A small multi-label audio tagger, trained from scratch: batches of 512, 149.4 epochs.
Rows from block 3, named by matrix and row number. Rows with one number belong to one attention dimension. Each number is 128 + 24 x the weight over its row's rms, rounded and kept within 0 to 255. All counts start at 0.
# v: attention value (model.blocks.3.attn.v.weight, 192x192), inputs 96-191
# proj: attention output (model.blocks.3.attn.proj.weight, 192x192, transposed), outputs 96-191
v.165 [119 106 140 113 130 156 133 138  94 126 124 135 128 125 102 121 138 142 169 155 131 143 127 120 101 134 118 128 136 187 100 161 118 166 127  86 141 103 148 118 117 139 163  84  85  25 149 142 168 104 126 113  74 104 136 127 112 141 121 127 132 156 113 105 143 118 156 152 140 119 128 131 126 107 121 144 123 144 119 117 124 135 126 157 105 124 121  79 101  94 124 132 106  95 130 118]
proj.165 [158 118 102 126 142  99 138 134 128 154 151 122 144  94 133 147 130 106 125 121 118 122 105  86 137 140 112 143 147 148 191 133  82 135 152 126 119 140 130  90 130 151 133 128 158 182 118 115 109 139 106 127 154 133 141 134 114 127 127  86 113 122 122 118 121 122 136 108 115 107 142 128 145 147 201 185 105 153  94 155 162 127 127 134 122 158 129 139 168  94 142 134 139  92 152  81]
v.166 [134 123 126  77 102 191 129 129 115  82 119 140 128 153 114 129 122 162 114 172 152  79 151 160 124 150 139 147  80 147 143 150 150  97 126 176 143 117 118 111 100 135 166 130 121 130 181 150 129 129 125 115 182 134 115 142 116 134 168 141 148 130 111 130 125  98  81 127 144 127 137 140 138 139 128 135 138 157 111 176 104 102 127  85 130 133  96 152 150 128  81 136 122 117 166 130]
proj.166 [136 111 112 152 115 110 126 128  95 125 160 133 117  72 118 141 132 100 113 152  99 140  73 129 147 115 125 118 165 105 104 124 141 135 103  90  99 134  88 128 161 148 111 111 133 172  93 122 117 139 135 110 124  95 137 131 178 134 119 126 102 136 127 176 101 113 140 176 160 151 112 108 129 119 164 103 117 107 126  64 152  85 152 134 149  92 155 112  71 113 129 136  63 123 160 116]
v.167 [196 158 137 110 156 148 134 116 143 113 147 134 190 134 142 126 136  73 128 132  80 121 137 155 149 175 102 133  90 119 127 109 154 105 123 112 159 124 121 134 115 154 137 104  76  87  89 147 116 127 130 101 105 100  95 136 110  97 117 186  79 159 133 134 128 116 170 147 123 107 147 150 127 132 128 128 128 134 106 141 117 120 152 125 156 138 137 140 121 128 120 176 147 105 109 138]
proj.167 [ 59 124 194 154 111  80  94 131 133 146 130 127 155  78 151 125 140 150 116 123 123 134 137 128 147 111 110 100 135 167 126 153 146 140 130 124 146 156 124 116 141 140 163 152 160 175 135 111 154 133 149 135 152 145 125 100 138 134 137 108 187 124 119 131 105 133 121 122 132 124 152 140  96  88 155 126 107  97 118 103 116 135 157 140 122 178 133 127 147 106 114 155 129 133 106 156]
v.168 [152 112 130 125 164 127  78 126  69  83 150 144 155 121  89 112 164 187 118 138 100 102 143 104 115 123 120 106 121 164 146 108 156 117 127 135 119 153 101 136 180  71 132 145 128 104 119 129 135 129 131 141 112 131 125 135  73 106 137 109 110  99 131 143 133 126 176 106 149 162 127 163 105 158 102 117 122 166 126 165 134 144 118 102 163 141 129 103 151 129  84 197 127  97 146 139]
proj.168 [150  68 134 126 105 129 137 100 107 163  95 129  69 121 179 115 112 125 102 119 126 159 104 152 107 122 122 127 100 122 102 129  75 109  92 147 129 134 151  93  83 194 125 154 141 119 137 136 157 142 122 118 119 117 113  86 122 155 121 152 139 141 127 124 113  96 183 142 121 149 125 121 130 131 179 123 130 134 148 115 150 106 175 160 144 145 160 129 140 154 147 131 147 112 139 185]
v.169 [137 130 140 129 102  91 118 100 149 169 125 127 104 138 143 126 159 127 145 143 140 148 136 116 102 150 129 143 189 127 128 125 129 155 131 142  89 153  86 142 140 146  95 184 129 158 117 112 148 119 132 157 135 129 128 117 139 131 124  94 105 131 106 133 108 112 104  96 153  82 153 138  93 138 124 146 108 141  84 130  68 110 114 124 121  89  99 120 135 100 130 152 160 120 129 139]
proj.169 [114 122 145 149 141 127 148 183 109  69 147 129 111 126 130 110 121  98 130 129 120 110 123 128 115 129  95 150  89 132  96 152 135 116 154 111 120 111 141 159 129 161 148  82 135 100 124 124 115 102 137 144 133 162 171 132 103 135 175 121 128 148  73  97 129 110 155 121 101 146  93 121 118 129 138  91 122 170 104 130 156 104  81 138 113 138 124 125 134 161 140 138  92 140 148 112]
v.170 [110 132  71 109 137 135 136  99 179 139  42 125 130  97 113 108  94 153 155 103 133 127 139  88 125 135 113 121  88 126 122 125 116 122 106 136 112 122 113 160 127 146 158 104 125 132 128 166 126 154 107 147 113 112 137 109 123 130 134 139 106 147 113 132 127  78 129 128 100 145 148 128  52 134  87 111 124 108 165 169 156  82 149 110 129 138 148 149 127 112 120 115 157 125 134 107]
proj.170 [166 117 142 151 111 136 121 163 123 124 166 164 121 113 126 108 159 135  94 154 134  96 133 128  93  92 149 174 124  68 116 118 116 140 130 146 121 117 119 111 133  90 163 140  80 134 124  69 160 154 143 123 128 135 113 120 109 146  79 129 134 123 130  73 148 100 128 107  88 119 123 165 136 130 133 124  86 127 108 128 160 137 129 160 141 121 113 109 116 137 144 116  79 167 141 172]
v.171 [ 99 197 114 152 122 102 142 130 165 151 161  96 114 139 122 121 128 120 116 101 127 115 139  96 128 129 105 112 127 115 153 129 108 198  95 131 142 145 150 110 112 135 111 135 108 116 129 124 121  92 114  85 125 117 112 125 172 114 132 132  99 131 139 182 102 111 119 145 120 132 196  96  93  87 135  90 118 167 149 148 126 126 176 140 136 115 126 125 109 114 133 117 154 131 121 134]
proj.171 [135  82 127 130 134 131 109 158 126 149 101 186 152 133  95 122 149 131 148 174 115 146 114 121 125 105 125 134 116 131 119 140 159  82 139 109  75 128 109 125 122 117 147  55 184 131 141 162 132 159  73 126 132 152 114 147 121 135 155 133 130 119 148  89 127 113 166 111 130 180 120 146 143 119 132 172 150 130  89  79 107 166 127  58 149 107 157 114 136 132 133  97 111 134 162 123]
v.172 [149 125 139 130 158 160 118 187 143 129 132 147 133 129 127 125 109 158 141 128 147 115 124 164 130 143 116  83 126 130  70 102  99 156 133 133 129 130 112 138 123 144 113 106  75 124 117 164 162 141 129 109 132 150 125  93 162 148 114 110 120  37 135 136 128 107 167  82 102  79 140 101 181 131 123 136 123 138 139  89  87 114 152 141 132 108 148 103 126 112 164 127 163 128 140 126]
proj.172 [125  89 146 160 105  97 128 128 115 172 121  88 114 132 148 131 127 126 120 107 117 170 124 122 132 113 129 124 128 148 130 116 160 152 116  95 119 117 131 167  96 114 129 139 172 158 116 110 107 133 132 101 105 129 100 122  99  83 127 182 121 176 127 107 153 150 129 141 188 127 186 125  95 116 169 133 100 130  56 157 157 140  92 132  98 127 143 169 107 153 100 143  82 122  84 118]
v.173 [100 132 158 145 172 127 122 102  90 116 130 155 141 103 149 126 131 134 123 150 110 117 115 117 112 126 118 119 120  83 159 112 136 129 124 124 127 153  68 123 109 129 142 123 107 135 149 125 137 173 116 126 137 156 155 131 138 151 151  71 123 129 100 123 131 148 119  88 122 147 122 171 125  94 151 112  93  70 128 127 127 117 133 167 173 143 150 127 125  97 121 177 128 142 155 106]
proj.173 [143  91 127  79 128 143  91 143 155 102 104 156 118 183 124 128 126  89 139 109 113 143 145 146 117 101 126 152 117 140 104 147 126 148  86 138 104 154  88 131 111 166 131 126 157 141 100 124 146 108 151 125 155  89 130 111  82 129 128 101 127 114 114 132  67 125 136  92 140 127 112 117 102 149 128 146 161 129 144 147  82 122 113 143 114  98 139 106 117 115 117 106 182 123 145 123]
v.174 [122 101 136 111 134 124 136 130 148 121 182 103 132 137 111 116  98 113  99 120 131 126 102 131 124 127 159 185 129 127  87 107 128 102 116 130 166 145 118  98 104 101 138 143  66 196 129 150 157  99 105 130 161 155 111 137 169 127 159 125 184 135 120  94 122 119 129 154 134 148 156 102 100 117 131 142  78 166  80 120 148 177 128 138 133 131 104 155 102 108 151 144 156 119  85 132]
proj.174 [170 162  97 129 128 153 124 116 115 136  82 114 140 127 173 118 124 147 129  99 124 148 100  68 167 164 116  95 121  93 172  73 126 171 149 100  96 150 162 103 139 133 108 122 125 114 116 117 123 150 126 130  99 146 129 139  89 157 120 104  94  78  82 178 117 121 151 116 123 131 121 129 120 108 180 112 149 136 102 134 108 130 119  95 124 147 156  97 152 118 101  96 102 125  93 121]
v.175 [130 111 110 121  96 156 131 168 109 123 132 127 163 112 148 129 122 154 166 133 158 107 128 118 136 174  85 153 113 120 108 163  90 127  86 145 135 135 144 146 126 117 128 168 151 132 143 136 111  98 146  87  94 158 131 108 128 129 145 117 184 173 146 117 133 125 136  77  82 115  68  96 103 110 195 128  99 148 134 164 107 159 141 112 136 119 154 138 124 113 106 154 120 120 110 137]
proj.175 [128  95 132 139  94  98 159  99 159 137 101  83  90 128 107 122 166 115 101 176 153 130 124 145 167 111 154 128 148 151 138 111 127 116 127 115 112 153 114 100 175 121  98  63 168 138 145 148 132 133 115 119  97  93 120 125 131 160 124 167  81 101  80 105 138 144 110 112 109 164 144 182 175 130 103 112 128 158 128 105 143 116  88 144 124 125 131 114 169 169 164 127 105 145 145 105]
v.176 [156 149 132 120 139 125 109 148 115 148  97 127  98 159 158 124  97 171 129 104 116 101 106 122 117 137 122 127 132 143 132 118 143 102 136 129 118 144 151 119  66 148  84  92 115 139 116  94 122 156 146 141  87  98 175 202 140  92 131 127 141 170 128 117 118 114 101 149 116  91 150 124 141 124  92 138 111 119 130 177  98 147 129 135 119 135 104 139 114 138 179  87 111 163 128 135]
proj.176 [141 145 114 152 130  77 157 132 137 110 107  81 118 107 120 149 160 141 106 142 130 157 111 124 125 126 126 112 110 145 101 137 110 139  99 126 150 127 113 122 126 129 120 108 126  84 110 134 132 131 127 115 137 123 134 173 116 120  56  93 142 133 102 122 145 123  70  64 141 146 131 172 126 136 129 171 128 150 131 129 141 142 128 121 152 133 126 171  87 139 111 141 141 102  84 124]
v.177 [127  78 119 138 165 177 128 125 130 136 142 121 102 107 128 134 134 130 125  94 106 122 104 131 159 154  72 147  82 133 126 145 183 121 157 105 117 129 152 147 128 109 127 143 131 152 146 119 120 130 125  66 117 182 135  65 127 127 129 113 108 118  79 158 113  95 130 130 171 154 131 126  86  80  96 130 126 110 145 141 174 107 110 128 134 114 132 144 135 144 129 117 157 121 129  80]
proj.177 [159 158 111 128 123 107 152 117 158 155 133  55  89 103 155 170 135  83 141 115 168 123 170 123 143 105 139 126 180 112 134 136 144 159 121 169  74 118 137 117 123 129 137 147 139  87  86 109 122 119  98 141 161 113 125 135 131 122 133 111 132 171 151 116 137 133 141 133 120 134 156  97 119 139 116 123 124 133  91 135 103 130 123  75 118 142 112 113 149 130 138 187 159 158 126 165]
v.178 [101 120 132 120 114 135 119 112 128 142 147 128 135 176 125 133 109 125 106 139 114 106 125 163 128  73 128 140 101 174 126 131 113 102 149 105 144 114 156 112 144 122 117 107 111 175 135 155 133 142 133 175 131 127 144  94  98 138 128  78 134 129 139 109 103 127  82 101 128 144 103 148 119 116 134 135 148 135 158 126 171 116 113  75  72  90 158 110 153 146 179 122 158  63 104 126]
proj.178 [ 85 131 146 147 115 132  91 102 105 103  98 129 137 128  84  68 182 138 122 141 169 128 111  56 116 139  97 149 143 130 109 128 151 151 106 130 136 136 129 124 114  82 143 128 138 134 133 161 184 125 127 119 126  66 161 151 132 114 159 151 132 152  88 128 128 164 154 136 121 144 123  76 145 135 107 116 118 127 133 124 101 106 129 161 183 118 119 145  81 131 147 140 141 162 166 127]
v.179 [130 128 118 132 129 150  91 100 120 126  83 128  96 174  85 136 125 109 143 146 126 152 133 163 125 139 170  88 117 123  99 157 171 102 135 127  96  79 132 142 149 121 133 129 148 117 129 188 156 139 122  88 162  76 140 161 125 124 138 130 131  97 102 135  79 117 124 125 136 103 136 159 136 133 135 138 123  91 135 126 127 117 128 121 124 101 142 155 123 104 118 156 139 169 174 109]
proj.179 [ 92 127 163 129 124 125 148 137  96 156 146 117 141  68 140 169 101 136 113 100 125 108 152  99 101 114 110 128 135 154 128 126 149 143 124 122 127 178 106  84 112 130 105 130 108 106 137 146 116 105 102 166  74 144 139 142 124 181 135 142  96 222 155  92 122 171 127 134 148 145 114 134 131 124 124 107 127 144 174 118 105 129 131 147 112 143  98 124 145 112 154 139 128 150 137 115]
v.180 [120 132 114 121 104 139 117 107 109 117 146  67 146 185  99 118 137 135 146 130 173  70 111 130 124 159 134 136 121 113 119 160  99 128 122 161 106 187 142 128 151 148  82 129 133 156 128 146 119 151 103 131 139 178 134 119 127 104 113 150 111 113 110 121 156 112 106 105 128 102 127  97 128 139 112 151 178 119 130 125 126 128 170 131 102 122  89 133  98 124 117 195 136 160  70 131]
proj.180 [103 101 127 123 150 122 149 117 160  84 106 137 140 113 168 147 132 117 115 120 118 180 134  78 138 144 149 121 107  83 132 104 147 133 127 171 141  44 148 131 113 102 171 151  87 107 125  90 135 117 127 129 147 111 123  97 125 148 128 150  98 140 131 131  92  95 127  60 132 133 129 142 116 146 123 128 124 136 156 106 171 124  77 139 153 181  99 126 152 134 127  98  89 101 190 139]
v.181 [133 133 138 128 132 126  80 129 131  68 120 166 154 130 130 154 127 111  91 168 128 206  73 127 140 121 156 156 124 126 124 139 119 141 116 122 128 141 111  59 200  90 130 118 122 102 141 138 130 139 127 104 132 163 140 162 132 110 152 137 135 132 142  96 152 196 104 153 160 185  95 122 124 156 147 118 128  77 119 140 140  81 146 107 106 139 133  84 118 111 114 127 142 160 159 152]
proj.181 [112 164 117 127  94 113 168  91 129 150 133 115 131 150 158 106 101 128 161 116 125 104 122 136 122 172  72 115 138 123 169 175  92 107 123 133 143 135 131 162 112 108 147 141 189 128 122  88 125 132 149 126 126 134 113 101 108 184 128 125 137 107 139 129 117 106 124  73  88 105 141 114 111  76 127  73 130 125 140 130 195 103 101 178 132 131  89 155 118 145 142 128 104  81 129 126]